{"model": "multi-label image tagger", "dataset": "cartoon faces", "train_examples": 203450, "image_size": 64, "crop_scale_min": 1, "horizontal_flip": false, "translate": 0.06, "color_jitter": 0.2, "arch": "preact_resnet", "norm": "batchnorm", "activation": "relu", "depths": [2, 2, 2, 2], "kernel_size": 3, "stem": "deep", "avg_pool_shortcut": true, "widths": [48, 96, 192, 384], "num_labels": 47, "init": "orthogonal", "residual_init": "none", "optimizer": "muon", "muon_scale": "original", "lr": 0.014, "momentum": 0.95, "nesterov": true, "orthogonalizer": "newton_schulz_5", "adamw_lr_other_params": 0.00074, "grad_clip": 1.0, "steps": 10200, "batch_size": 384, "epochs": 19.3, "lr_schedule": "cosine", "final_lr_fraction": 0.05, "warmup_steps": 1020, "weight_decay": 0.02, "adamw_weight_decay_other_params": 0.01}
Rows from block 5, named by matrix and row number. Rows with one number belong to one channel. Each number is 128 + 24 x the weight over its row's rms, rounded and kept within 0 to 255. All counts start at 0. After the name is the row's rms in percent of the matrix's.
# convs0: first 3x3 conv (model.blocks.5.convs.0.weight, 192x192x3x3), inputs 16-23, a 3x3 kernel for each
# convs1: second 3x3 conv (model.blocks.5.convs.1.weight, 192x192x3x3, transposed), outputs 16-23, a 3x3 kernel for each
convs0.91 110 [163 153 132 142 149 133  98 139 126 118 121 143 107 133 138 122 135 132 147 100  99 170 146 106 143 125 106 133 122 121 124 125  95 136 131 112 138 121 134 137 114 113 117 106 104  73 116 169  67 107 131 111 136 119 142 151 138 122 136 122 138 138 134 129  88 126 121 115 119  90 139 125]
convs0.92 106 [119 137 125 136 129 170 149 146 160 123 127 122 119 114 145 112 138 113 111 139 120 132 136 141 112 121 117   8  75 177  70 193 168 161 175 106 102 101 113 152 151 148 129 117 114 122 123 132 106 118 114 129 113 127 137 138 126 128 137  91 137 130 106 128 118 134 122 137 150 139 136 113]
convs0.93 101 [132 117 102 116 104 111 166 146 126 148 140 146 147 125 143 127 143 132 127 120 127 102 147 118  97 111 141 109 119 120 152 130 106 144 136 148  90 113 153  73  85 129 104 127 156 149 109  92 170 158 150 150 177 168 131 125 147 137 127 127 107 136 138 136 133 124 128 107 129 126 107 165]
convs0.94 097 [179  98 105 177 103 111 122 154  97 138 117 120 177 132 145 176 121 132 135 131 103 146 134 124 129 129  97 134 121 153 142 155 152 118 134 133 134 101 122 124 132 128 117 113 124 111  81 116 150 146 151 101  63 112 102  86  93 183 126 121 147 115 120 154 151 109 130 152 125 138 143 123]
convs0.95 101 [140 126 149  87 132 167 103 140 120 147 108 142 149 116 174 195 107 136  89 126 130 126 136 114 114 107  94 122 115 143 119  82 146  85 100 136  86 111  97 129 125 121 149 175 105  95 133 101 132 204  71 147 176  78 147 128 120 144 126 139 159 137 173 126 136 152 112 141 127 100 125 142]
convs0.96 103 [157 176 130 112 120 119 160 154 135 144 137 134 135 121 111  71 111 117 112 114 121  58  94 123 127 113 137 125 113 112 139 136 155 130 121 143 129  78  94 112  83  94 115 118 148  98 130 158  86  87 150 121 124 122 107 115 137 130 139 157 148 155 183 159 139 133 157 142 117  64  99 103]
convs0.97 096 [167 128 127 122 107 123 115  82 112 103 115 157 125 153 175 118  95 117 129 134 120 163 141 144 122 110 108 125 118 138 119 140 145 141 184 149 123 155 142 113 123 132 115 101 127 165 123 150 137 131 108 109 119 118 113 113 120 135 125 164 143 130 122 132 137 163 142 128 139  99  80 117]
convs0.98 096 [116 139 109 119 125 134 175 140 132 113 114 119 108  91 120 129 141 110 115 100 136 136 113 127 170 141 118 118 121 115 113 173 129 136  80 118 120 121 115 112 115 126 124 135 139  96 111  83 177  91  96 138  96 146 122  93 114 125 113 141 136 154 176 125 118 137 115  97 156 119 110 120]
convs0.99 095 [136 123 154 116 117 152 126 136 132 120  90 119 101 105 109 122 119 148 149 114 122 116 127 137 155 121 156 151 131 139 151 117 111 135 104 129 141 115  95 104 112 101 131 147 151 111 154 149 108 116 114 180 175 139 101 138 135  63 120 118 106 145 164 103 119 198 115  97 157  88 135 159]
convs0.100 097 [146 149 134 142  92 112 126  80 122 169 107 121 185 112  94 177 105 105 131 130 146  98 123 142  97 123 137 128 135 120 118 115 114 131  95 133 158  96 105 140  75 129 106 131 131 128 133 134 106 110 151 109 135 180 145 109  99 155 121 116 135 157 121 117 127 109 120 152 144 146 142 120]
convs0.101 102 [114 136 159 108 136 162 137 171 143 168 130 101 135 146 132 141 119 118 131 137 130 111 101  96  89 107 107 133 127 102 144 113 131 125 131 159 130 130 127 146 135 105 120 126 122 103 123 131  94 108 106 102 101  95 124 100  66 140  81  33 125  94  80 143 156 135 173 161 120 170 164 128]
convs0.102 101 [155 129 133 122 147 106 120 121 109 139 150 153 119 118 137 128 108 107  90 101  88 188 168 137  97 170 155 123 164 133 140 154  99  74  96 114 125 102 120 159 128 124 119 142 130 110 118 111 108 118  95 165 164 103 123 131 156 158 155 123 155 159 137 141 147 146 119 133 123 121 110  97]
convs0.103 095 [ 74  89 140  84 100 146 105 128 172 105 128  93  82 130 125  80 151 101 181 148  59 146 168  95 124 173 140  87 133 140 112 129 141 114 112 141 151 114 140 121  98 123 128 130 158  88  95 140 123 153 151 140 103 116 145 117 106 142 158 130 135 144 141 103 104 133 157  70 158 140  96 131]
convs0.104 096 [ 97 146 184 147 160 149 133 147 159 101 116 134 124 119 121  99 131 128 118 111 102 150 125 106 141 116 167 126 147 158 104 160 120 114 150 126 148  90 113 138 122 107 166 151 115 112  97  96 115  93  87 132 119 132 129 115 101 153 109  99 143 107 135 144 128  99 167 113 129 133 128 139]
convs0.105 097 [141 139 129 151 162 139 179 189 152 116 129 105 158 112 134 145 108 128 122 133 133 124 138 149 108 145 153 132 160 124 107 136 107 131 125 123 144 123 113 124 103 110 123 105 100 106 139 115 112 187  86 144 120  52 148 154 150 143 138 143 153 127 132  94 118  90 113 134 115 149 145 116]
convs0.106 097 [120 124 100  95 110 103 126  96 114 147 153 112 129 171 108 116 134 127 120 115 104 104 110  84 142 123  67 124 134 129 125 132 134 127 147 167 196 150 142 164 171 131 110 106 156 132 127 108 138  99 108 153 128 131 158 127 114 141 111 126 156 141 124 124 120 141 162 121 121 137 160 126]
convs0.107 099 [121 139 179 165 145 158 142 140 133 107 145 151 100  99 125 131 112 116 108 102 118  93 103 138 184 122 152 109 125 132 105 113 137  99 103 116 169 131  74 117 130 121 131 117 102  89  97 147 120  91 114 114  91 113 120 113 129 117 131 159 143 128 147 110 114 127 156 126 109 144 152 113]
convs0.108 103 [ 91 116 128 124 156 133 149 114  86 167 136 139 161 136 133 121 118 121 135 125  95 106  93 124 131 151 148 134 158 119  99 109 106 107 131 122 151 148 138 130 146 154 123 121 106 100 142 125 177 140 100 123  85 121 148 166 134 196 111  93  78  86 112 130 114 109 128 134 138 149 116 121]
convs0.109 105 [ 86  46  71 107 147 152  90 153 163 112 149 149 132 106  92 127 147 109 121 118 143 137 119 150  93  85 112 153 180 124 145 167 129 118  73  84 149 128 122 143 106 115 141 137 138 142 122 126 139 145 148 108 175 135 104 112 113 105 120 154 125 181 162 147 177 156 126  83  84 111 115 144]
convs0.110 097 [129 132 156  75  95 165 112 130 131 108 117 149 145 128 115 150 148  90 145  91  75 130 129  94 130 131  77 140 136 113 109 109 137 118 123 168 117 110 137 160 126 108 198 161 107 142 115 131 142 153 105  73 111 101 123 147 141 159 127 108 158 122 128 133 115 117 150 151 117 142 167 117]
convs0.111 096 [144  95 130  94 106 123 134 157 126 131 142 147 120 152 156 117 132 165 173 144 105 101  96 118 123 103 102 153 134 138 129 144 146 127 140 125 131 114 111  54 141 126 141 161 125 158 100 132 122 111 141 144 139 100 146 113  86 119 116 145 157 147 165  74 126 107 104 128 109 111 138 131]
convs0.112 106 [126 145 116 106 121 113  92 120 146 123 139 105 117 130 126  97 114 111 154 144 140 105 125 135  89 109  99 153 132 126 140  99 129 133 116 134 146  99  97 108  98  91 128 111 125 138 135 135 123 120 132 112 103 118 111 154 121 118 125  92 149 131  99 128 154 145 147 167 139 132 140 124]
convs0.113 102 [148  65 108 159 156 190 107 151 136 123 141 120 140 138 129 104 158 126 105 133 102 161 146  94 100 133 108 141 152 135 125 136 127 144 114 104 145 115 162 120 104 120 133 109 120 176 125  99 170 104  95 161 114 110 136 125 133 138 118 126 144 124 127 101 125 110 161 129  88 149 119  93]
convs0.114 107 [136 113 104 135 109  91 143 111 122 120  89 135 129 118 129 125 137 136 138 116 120 101 126 136 119 131 160 156  57  50 145  89 163 130 101 150 131 184 162 168 212 136 157 164 102  92 110 115 116 163 145 137 136 146 135 139 132 139 159 141 138 134 141 132 122 116 127  99 119 102  87 140]
convs0.115 107 [131 159 124 165 173 106 153 151 125 143 137 158 143 112 133 133 118 133 140 105 119  95 133 125 120 138 101 124 117 140 140 124 110 124 127 123 103 100 113  89 116 105 117 135 133 120 118 123 155 140 126 182 138 148  96 102 106 145 132 101 124 122 126 141 144 145 118 152 138 126 157 144]
convs0.116 096 [141 113 115 159 106 107  98  59  81 140 140 153 116 153 128 161 173 135 119 100 107 112  95  90  84  98 159 115 102 115 117 141 138 117 142 175 100 134 182 120 125 154 124 132 148 122 101 103 104 120 178 132 161 178 125 139 150 117 120 102 119 114 123 143  91  96 135 120 141 129 144 194]
convs0.117 098 [132 150 139  99 136 153 140 116  93 119 139 138 145 159 137 105 171 111  96 114  92 104 152 107  85 122 141 123 175 107 104 168 142 133 120 139 106 139 109 153 134 128 126  91 111 106  90 138 114 102 163 133 163 139 131 147 149 128 144 120 115 123 106 126 113 110 126 119 154 112 102 143]
convs0.118 095 [174 131 129 144 167 130  90 135 131  91 160 156 126 149 137 160 115 128 138 127 163  95 114 155  86  99 131 115  98 166 160 120  93 139 108 112 118  88 131 156  96 101 189 154  89 169 141  97 103 116 105  82  78 142 145 148 125 123 161 123 119 122 127 102 118 152 136 109 149 136  92 150]
convs0.119 103 [127 120 132 140 116 135 110 117 151 148 128 131 148 126 140 107 123 127  80 127 111  70  95 108 157 141  95 153 144 115 142 144 136 107 121 145 118 140 114 145 142 125 195 150 137 149 149 146  73 125 129  76 113 128 121 136 118 150 141 114 150 166 122 102  95 126 142 125  97 141 124 111]
convs0.120 106 [129 136 133 129 125 124 132 123 106 147 114 104 155 141 111 141 143 138 125 137 139 137 132 132 125 113 126 140 119 126 113 133 126 131 139 149 106 121 170 105 122 150 124 136 139 157 141 103 151 116 112 143 120 134 154 143 144 116 124 110 129 135 122 135 124 101 133 119 128 123 136 140]
convs0.121 097 [108 101 135 107 105 122 106 120 141 113 121 118 127 136 119 137 145 124 145 115 114 114 101 108 115 165 177 106  68  83 137  84 100 137 115 142  94  92 108 124 118 110 187 159 118 114 101 117 102 111 145 123 127 171 134 131 144 131 122  94  97 128 115  89 125 133 118 172 173  91  97  96]
convs0.122 099 [117 137 164 129 142 132 131 112 121 128 145  83 135 119 130 142 147 124 118 124 133  91 155 169  97 113 117 109 129 100 137 140 105 132 122 117 145 117  86 160 118 104 154 122 107  88 105 115  91 115 122 105  78  71 148 140 150 147 149 107 121 129  98 114 107 115 126 120 132 105 144 144]
convs0.123 103 [135 166 161 136 134 117 174  98 129 130 121 127 130 138 143 109 151 121 156 139 128 149 119 100 125 132 127 121 126 110 111 138 135 135 135 136 120  98 136 117  99 127 149 139 127  97 131 157  96 110 143  94  86  91  80 101 136  85 100 142 131 143 112 133 115 134 158 111 140 152  99 138]
convs0.124 101 [160 215 123 167 149  92 148 135 110 115 121 142 140 157 144 121 141 166  84  72 109  89 125 157 126 131 132 150 155 152 130 134 142  89 148 159 123 115 121  67 140 115 130 186 150 104 118 123  69 149 117 110 123 115 131 103 102 154 127 142 109 117 172 126 124 103 122 141 118 119 126 143]
convs0.125 099 [129 129 132 180 116  78 117 146 123 109 135 160 142 111  96 131 125 112 133 113 104 135 126 106 153 135 109 181 205 109 127 191 200  82  93 174  90 151 164 106  83 152 168 137 109 124 103 115 171 115 100 169 166 137 141 141 139 107 112 142 117 132 129 134 143 138 130 157 139 125 132 118]
convs0.126 097 [137 110 122 157 150 148 136 110 117 118 113 122 151 130 136 143 151 139 106 110  98 101 117 109 115 107 121 112 106 115 169 133 119 143 110 127  96 114 119 126 141 116 133 138 113 166 120 124 129 117 106 122 135 149 230 227 206 127  97  81  74  85 101 120 101 114  98 126 118 154 158 117]
convs0.127 100 [121 111 108 121 162 144 129 141 103 101 119 146 131 149 133 164 157 120 121 115 151 108 115 143  89  89  79 131 132 126 131 142 135 143 138 122 141 146 146 113 126 114 125 148 135 138 151 100 125 150 144  59  93 158  91 174 206   0  49 100  49  16  59 146 151 139 109 114 129 141 130 132]
convs0.128 100 [127 143 119  88 112 125  79 109 165 117 123 110 146 136 117 166 115 131 128 106  97 136 114 102 104 104  90 147 111 132 129 123 114 149 128 111 154  97 101 156 107 126 164 162 145 126  99 142 135 163 139 116 174 152 126 134 131 127 132 125 159 143 126 156 129 139 141 153 141 133 145 121]
convs0.129 099 [ 81 118 129 111 119 122 133 128 133 117 107 125 111 128 117 126 124  96 154 145 121 119 134 146 133 133 118 174 116 115 148 134 125 114 137 102 114 124 111 113 114  80 118 113 133  99 154 138 124 153 109 109 132 127  69 124 140 193 203 190 188 164 125 130 132 146 132 156 161 112 120 129]
convs0.130 098 [125 126 138 138 127 141 129 126 141 131 138 152 134 169 112 148 139 109 158  93 106 162 100  98 146  96  92 139 124 155 117 148 142 100 145 129 130  86 108 124 109 134 124 133 116  92  98 100  95  88 152 118 139 146 143 111 131  93 116 114 107 119  97 111 160 147  93 138 135  79 104 148]
convs0.131 093 [120 134 129 139 113 123 117 106 109 168 150 126  79 139 144 112 138 134 117 102 120 116  77  63 143 175 146 123 115 122 150 111 136 127 106 125 116 144 155 126 133 107 105 128 125 119 132 100 128 132 158 122 151 139 190 136 113 168 117 133 109 100  90 119 147 140 103 119 131 152 127 116]
convs0.132 098 [100 168 144 116 152 108 130 115 147 153 108 145 119 139 151 122 153 139 103 135 157 134 142 103 115 138 100 114 117 116 131 110 116  98 127 126 138 109 135 152  96  72 115 154  96 113 122 128 128 132 128 137 127 128 161 150 134 120 102 104 109 116 144 131 113 118 151 158 112  90 119 128]
convs0.133 091 [141 132 108 151 154 111 144 125 109 127 131 161 138 122 164 143 117 171 145 127 129 127 129  94 112 135 125 112 124 156 131 145 144 122 123 117 110 118 159 126 121 145  95 130 179 120  80 117 129 105 148 135  97  92 147 136 151 109 134 138 108 123 134 134 146 125 160 148 142 203 109 106]
convs0.134 102 [117  72  59  98  99 113 127 149 173 142 120 141 122 136 143 115  93 104 109 141 147 111 113 102 144 109 129 126 118  94 131  93 106 152 117 147 114  94 121 146 139  98 132 143 145 137  78 126 112 139 148 121 110  94  99 109 127 115 146 131 173 176 140 111 124 122 107 134 153  89  65 136]
convs0.135 100 [124 149 142 152 144 148 112  98 115 115  98 136 138 116 115 129 106 123 150 116 121 187 145 118 146 123 102 113  88  93  95  85  89 116 103  96 120 149 134 105 129 144 115 116 142 112 116  82 118 102  95 108 110 126 132 137 130 124 146 158 141 147 152 143 181 136 153 166 163 114 127 143]
convs0.136 096 [132 150 126 125 147 137 130 166 111 145 135 106 143 120 113 126 131 138 124 109 146 105 116 144 113 131 139 111 133 105 144 114 127 121 139 140 119 114 139  93 142 140 128 141 145 124 136 121 145 109 138 145 118 111  97  67  70 177 190 122 160 162 134 138 129 119 135 128 111 103 134 141]
convs1.91 102 [ 88 109 123  79  90 107  85 130 126 106 131 130 126 131 104 148 146 114 140 138 117 217 232 211 188 246 235 146 146 154 149 148 120 147 135 123 100 117 116 109 117 139 102 126 173  84  99  93 117 133  96 129 151 110 122 118 128 137 142 153 135 139 142 145 161 138 131 114 116 141 114 108]
convs1.92 114 [113 100 115 118 126  97 136 112  88 169 123 122 167 114 106 157 132 113  87 108 115 129 115 142 115 139 108  95  62 116  71  40 121  61  43  95 133 135 129  91 107  96 161 141 154 124 118 146 114 118 148 120 103 125 114 117 134 102 123 107 137 141 136  71  88 114 105 100 117 131 108 133]
convs1.93 091 [154 135 114 112 111 136 112 118 151 106 111  87 114 115  98 127 122 123 106 137 133  89  93 117 132 107 116 110 125 143 134 107 104 136 111 128  87 116 119 108 113 156  98 109 115 126 135 130 156 139 102 162 134 115 137 130 147 112 139 159 113 138 171 124 100 127 103 106 130  93 101 142]
convs1.94 097 [111 108  93 142 112  58 114 102 120 153 132 120 149 111  77 120  93  91 176 156 130 160 136 155 131 158 157 125 122 148 148 157 171 134 167 153 148 127  95 117 138 113 160 116 125 173 163 157 178 156 230 193 175 209 113 135 134 133 163 138 111 177 174 123 116  98 144 126 118 137 112 125]
convs1.95 106 [165 166  99 137 149  95 125 124  58 142 150 145 155 184 145 122 136 113 112 128 133 139 103 138 113  76 120 144 146 150 159 121 142 140 103  93 111 146 153 126 103  89 161 117  96 142  92  56 126 121 114 166 196 161 126 147 129 124 133 128 141 140 142 106 135 153 120 128 129 101 140 140]
convs1.96 092 [140 109  98 104  98 164  93 145 210 137 140 137 121 136 119 123 120 124  99 119 165 110 117 167 139 130 141 164 155 147 112 109 156 151 177 156 113 160 161  78 113 153  98 128 144  95 100 122 155 147 115 176 149 116 136 136 130 149 166 169 162 183 205 136 123  93 137 102 109 144 113 127]
convs1.97 088 [107 131 147 124 152 113 127 121 129 105 138 171  93  88 136 149 112 112 146 123 155 106 110 118 116 108 106 115 116 121 110 107 118 120 114 122 125 141  78 145 132 122 137 142 141 108  96  91 109 129 104 113 145 142 132 124 128 107 144 146 100 125 129 143 130 171 117 136 156  90  84  81]
convs1.98 089 [138 109  87 133  97  53 115 122 105 124 113 134 125 107 115 157  97 105 116  85  99 149 116  68 143 122 104 201 144 114 149 162 135 119 150 147 103 108 140 124 133 100 157 162 105 110 131 156 152 130 168 127 181 179 102 104 128  98 110  92 135 105 125 143 134 173 127 147 178  92 125 129]
convs1.99 095 [128 116  42 154 142  92 155 132  84 121 108 106 109  88  64 150 146  77 140 139 140 123 129 114  95  93  81 122 137 122 124 132 105 164 115 125 123 115 141 124 121 129  89 120 128 169 193 117 141 172 153 104 110 127 142 132 128 112 106 118 108  95  80 103 133 166  93 117 152 112 131 128]
convs1.100 088 [108  92  97 112 111 109 115  75 138 113 140  84 121 115 127 114 113  96 109 127 145 145 125 126 124 141 139 152 135 156 116 126 135 123 110 149 121 103  67 110  94 119 130 124 136 123 121 110 131 131 132 143 155 123 145 146 128 149 159 160 123 167 194 110 123 130 123 112 114 134 100 106]
convs1.101 099 [135 126 142 146 164 170 158 164 155  87 111 106 126 108 134 143 135 131 109 123 136 128 141 134 156 144  91  99 109 131  96 119 107 112 129 119 129 107  90 119 118 107 133 141 123 137 141 116 130 110 124 115  85 113 108 128 122  90 111 129  75 100 113 136 144 128 127 127 122 125 125 113]
convs1.102 108 [147 174 143 156 123  85 148  80  39 136 129 118 102 119 137 131 128 107 131 148 123 200 189 184 198 206 227 115 141 147 147 131 144 130 139 157 134  88 119 123 128 114 128 149 157 145 160 141 184 174 129 124 158 160 126 131 106 168 149 152 138 130 119 184 131 127 146 153 135 144 130  91]
convs1.103 092 [144 138 138 156 163 110 149 172 164  87  99 163  78  70 154 119 102 122 141 113 135 123 100 142  81  53 136 155 146 108 139 119 124 169 116 166 125 137 126 147 155 119 120 144 136 132 161 138 127 131 144 135 126 166 148 119 120 150 130 140 112 129 133 116 115 122  95  97  78 123  97 108]
convs1.104 101 [ 93 119 152 116 128 152 103 177 145 119 136 128  89 141 136 110 127 115 126 126 123 146 161 145 123 135 102 107 114 162 123 157 157  93 146 138 106  85 101 127 115 115 119 128 140 137 129 126 160 120 124 137 131 151 138 146 156 140 122 134 151 161 118 101 124 126 106  96 127 141 111 113]
convs1.105 093 [134 156 139 134 130 117 126 132 113  91 110 113 109 101 110 119 131  96 133 135 153 151 145 145 126 115 156 145  89 133 158 106 119 153 108 119 148 154 169 143 162 148 128 165 119 125 112 154 119 117 119 130 140 129 103 119 110 120 114 128 128  93 110 127 109 150 118 117 140 120 161 147]
convs1.106 088 [115 130 116 102  99 125 104 107 113 103 128 115 146 121 151  96  94 186 128 137 152  96 139 128  94 118  97  86 169 154 119 153 134 134 128 124 111  94  95 164 195 139 174 159 149 137 122 152 147 111 130 134 111 125 115 125 111 121 137 112 121 135 104 157 187 211 151 203 182 145 172 146]
convs1.107 095 [ 95 143 120 140 117 124  86 181 106 129 132 132 170 117 120 149 146 105 140 155 122 147 155 167 169 162 190 176 151 139 198 162 130 174 176 121  84 103  82 104 160 138 150 141 154 121 102  94  93  74  95  58  44  78 154 136 134 143 160 155 133 144 101 147 134 140 120 119 148 133 127 131]
convs1.108 094 [111 146 142 135 138  74 137 142  93 172 157 140 139 127 136 135 140 123 157 148 145 139 169 152 109 120 140 164 139 131 133 145 142 189 198 184 145 153 120  92  90 133 107 116 137 134 113 119 143 105 124 114 192 191 105 123 120 186 215 177 153 174 190 116 141 149 113 130  95 111 144 129]
convs1.109 103 [142 153 178 111 189 151 191 179 123 128 127 168 150 145 179 112 136 155 121 133 130 156 129 115 135 136 110 135 172 135 144 155 125 116 130 108 120  98 136 167 144 146 108 118 130 133 122 123 124 107  95 114 109  87 133 130 112 137 145 136 120 130 141  92  70  82 137  93  97 132  93  85]
convs1.110 088 [130 166 105 127 101 111 130 112 102 131 150 180  96 141 165 116 206 218 188 148 132 171 155 170 131 120 106 104 130 124  82 127 128  90 116 110 117 137 115 164 144 138 158 133 137  84 113 136 105  99 132 149 141 129 120 131 122 137 130 128 137 153 126 147 134 149 142 109 113  96 114 126]
convs1.111 087 [110 149 164  97 148 136 125 116 112 110 112 107 117 131 102 128 131  99 105 143 129  74 116  84  62  74  64 116 151 134 134 134 108 128 131 144 142 135 132 147 131 156 128 113 156 152 183 132 101 159 120  62  96 136 132 124 122 123 140 138 130 143 120 154  99 139 137 122 161 140 149 152]
convs1.112 104 [141 132 114 119 158 160 112 157 120 139  77  93 143 140 104 137 169 143 120 128 138 101 109  97 145 122  91 139 140 120 137 148 149 121 136 161  81  98 140  96 125 127 132 118 108 109 106  90 123 132 120 123  98 131 131 136 129 152 159 173 134 132 152 146 188 158 116 147 160 103 124 114]
convs1.113 102 [133  97 117 142  98 137 119 110 111 118 129 104 128  95 111 147 127 125 105 126 131  83  37 105  69  62 131 115 136 118 145 118 107 109  74 118 129 133 165 102 145 155 101 129 122 109 173 143 127 146 126  80  79 151 122 127 125 129 114 129 124 127 129 104 127 146  89 110 155  86 108 184]
convs1.114 115 [185 152 153 149  95 116 134 106 123 115 142 137 108 162 166  73 141 182 106 135 152 114 133 119 121  95 102  56  98 123  41  61 124  56  37 117 113 110 141 115  88 125 132 117 134 165 134 154 127 118 152 145 146 129 106 123 142 103  92 111 136 111 131 148 155 144 137 142 123  91 122 113]
convs1.115 108 [101 103  97  80  73 106  93  98 131 144  90 114 160 130 127 144 139 137  88  89 128  75  91 113 118 115 130 121 146 105 111 140 102 126 132 107 172 171 159 160 133 162 130 142 122 104 127 127 107  88 130 120 104 117 150 135 144 139 135 160 115 130 145 132 141  95 117 117 110 122 136 119]
convs1.116 094 [150 179 165 169 134 134 141 132  92 138 174 150  88 162 118 121 147 164 114 151 163 111 137 136 139 107 111  98 130 169 102 121 134 114 119 130 107  80  88 105 116  91 137 144 120  88  91 105 121  93  97 151 151 119 125 124 125 123 102 111 135 125 132 161 152 112 148 133 115 132 162  90]
convs1.117 094 [139 125 133 101 133 162 105 102 103 159 141 152 171 157 179 162 115 130 116 117 122 136 119  83 188 147 119 175 167 130 145 132 122 119 134 134 114 147 136 129 134 137 139 143 150 127 165 115 182 154 101 161 153 171  81  89  96  95  86 130 124 129 123 142 172 142 115 101 107 114 128 119]
convs1.118 084 [ 97 106 101 112 123 137  84 185 154 113 155 152 108 126 108 130 148  96 161 125 115 135 130  97 129 135 117 132 132 147 114 168 133 112 145 132 122 101 110 160 127 108 160 162 162 134  86 118 147 139 126 112 183 141 104 108 104 131 129 122 116 126 161 109 147 121  97 119 112 123 133 113]
convs1.119 110 [119 130 151 122 128 209 120 145 153  91 146 159 104 125 123 112 141 230 199 205 155 210 224 215 156 166 170 100 108 125 124 124 143 137 133 112 123 123 143 141 174 160 160 156 189 147 145 128 148 120 123 161 134  89 131 123  99 121 119 108 130 122 118 121 135 123 127 129 152 108 124 148]
convs1.120 122 [ 79  85  61  74  84  65  99  92  73 116 118 164 121 106 146 121 111 146 129 148 154 109 121 146  99 119 136 154 131 110 149 133 102 141 139 120 137 121 123 117 110 116 133 144 124  90 103  56 104 108  56 103  96  88 127 132 122 135 148 143 154 157 137 110 144 141 114 135 151 120 123 113]
convs1.121 109 [143 139 116 183 148 121 179 187 156 134 123 160 127 115 130 158 124  88 148 155 160 153 159 175 117 122 156 128  94 138 121  90 122 114  89 128 147 162 142 143 135 124 149 138 152 117  94 140 142 119 124 165 153 146 125 121 119 114 117 114 107 116 136 181 174 169 154 144 154 100 120  94]
convs1.122 092 [ 92 115 118 106 156 166  78 158 200 104  80  89 111 138 105 128 170 130 143 120 120 131 100 108 177 149 124 124 102 131 141 143 151 128 147 118 158 157 122 133 121 121 127 159 187 118 115 102  96 105 134 127 143 132  90  98 109 104 115 132  84 132 153 115 109 108 129 128 121 104 133 113]
convs1.123 100 [ 66 124 138  87 113 107  84 105 103 152 113 142 167 137 148 138 152 145 152 147 164 150 146 186 126 129 151 145 145 152 153 142 154 159 147 149 139 163 173 165 104 104 160 142 151 115 118 155 115  94 156 106  98 132 151 113 104 122 114 119  96  97 115 149 177 155 138 117 140 122 141 127]
convs1.124 103 [ 94 105 109  82 145 121  80  95  93 158 134 134 123 116 154 165 143 131 120 112 113 139 132 146 136 128 134 144 132 155 142 100 136 165 120 143 135 149 136 159 158 148 148 150 152  98 141 141 131 128 143 158 140 103 123 116 101 137 129 129 133 167 179 120 108 108 106  96 116 112 107 141]
convs1.125 081 [ 97 110 109 105 128  99 123 154 132 114 122 107 105 129 139 115 159 139 133 121 128 114 130 149  75  99 129 151 125 109 116  91 118  97  88 157 128 124 111 130 139 115  88 110 129 108 133  76 114 116 112 116  93  92 127 113 121 148 136 116 157 159 129  87 112 139 113 103 133 123 138 137]
convs1.126 088 [128 137 161 124 117 101 146 100  73 140 165 121  95  99 160 129 126 177 124 112 124 144 161 167 106 127 145 175 151 145 119 114 118 115 168 156 154 159 124 110 122 100 137 143 149 140 108 127 130 131 127 120 167 113  92  80 121 158 149 165 188 181 173 111 126 140  97 129 117 136 166 172]
convs1.127 096 [148 132 122 125 135 113  75 107 134 125 118 143 146 134 130 141 163 157 116 116 123 127 107 102 145 107  86 127  82  91  93  85  89 105 133 135  98 113 113 114  96 152 141 109 150 148 155 147 145 119 132 179 140 138  50  29  46  45  11  20  57  50  56 132 112 118 104 120 113 106  98 128]
convs1.128 099 [164 109 137 153 124 119 129 121 100 111 126 133 149 139 119 155 134 124 147 167 172 108 162 132 115 119 125 134 120 103 129 128 149 112 146 125 145 162 149 116 143 129 119  99 101 102 116 152 136 110 136 146 122  93 133 128 151 132 134 137 130 131 144 127 129 120 137 122 143 143 109 133]
convs1.129 108 [114 122 106 145 150 131 134 131 130 112 118 149 132 112 129 141 136 122 128 122 116  93 123 113 132 151 122 119 125 126  94 127 114 105 131 135 110 114 134 133 103  98 134 108 119 133 147 128  61  73  77 104  97  83 174 178 161 216 202 182 192 168 151 127 120 135 114  88 105  82  91 112]
convs1.130 100 [118 117 200 141 134 181 145 146 169 112  98 110 108  90  98 118  73 103 174 158 123 150 175 141 112 167 143 123 128 125 158 141 100 132 154 120 161 122 121 152 147 127 137 146 151 121 180 138 136 160 128 110 152 139 130 143 127 139 158 169 104 146 144 119  77 105 141  92 103 161 126 133]
convs1.131 080 [121 120 133  98  98 121 125 140 134 148 152 112 119 136 104 122 113 150 129 112 109 129 132 139 136 134 146 130 126 127 143 148 124 150 117 131 149 133 113 154 150 115 166 174 153  96  85  97  91 122 127 116  92 114 123 145 131 131 150 157 163 164 173 104 130 140 112  88  69 148 132 116]
convs1.132 095 [137 126 150 116 103 104 159 128  62  86 111 133  73  67 116  90 100  77 123 134 159 133 128 115 106 124 146 126 131 123 143 124 107 165 114 106 207 154 133 129 144 144 121 177 170 147 114  92 128 162 101 123 140 178 127 122 134 130 147 152 132 114 126 142 175 151 109 156 122 140 166 135]
convs1.133 088 [ 88 106 133 106 122  98 139 128 125 135 112 132 121 123 143 137 141 136 127 148 139 140 144 159 168 152 146 124 111 128 148 134 116 134 137 125  84 152 144 124 133 117 150 145 127 132 108 153 120  98 124 121 115 119 119 121 137 121 134 144 122 126 141 138 148 144 115 134 142  98 105 125]
convs1.134 099 [157 131  83 129 104 133 153 113  91 183 137 138 143 101 129 134  83  84 146 136 119 156 162 126 170 142 146 107 134 138 142 119 116 151 139 126 132 110 152 136 112 145  84 107 124 160 115 182 149 102 111 167 125 131 123 107 132 102 114 116 163 164 142 135 112 166 127 132 151 146 143 115]
convs1.135 120 [165 151 118 157 132 105 143 141 130 117 123 168 164 105 137 193 121 107 122 122 142 128 130 157 128 117 117 129 105 124 129 112 127 132 111 129 180 152 127 166 159 137 162 135 125 129 136 151 136 117 133 155 124 132 142 143 146 140 145 134 136 154 150 154 155 151 144 161 174  99  78 105]
convs1.136 110 [146 128 111 133 144 143 140 140 114 132 120 158 152 120  91 174  97  94 139 148 140 127 134 127 140 123 126 111 120 121 151 158 126 130 153 154 118 101 122 124  90 133 149 137 148 152 156 138  98 131 137 114 145 125 190 184 189 203 176 212 194 167 201 139 136 137 108 102 125 123 131 134]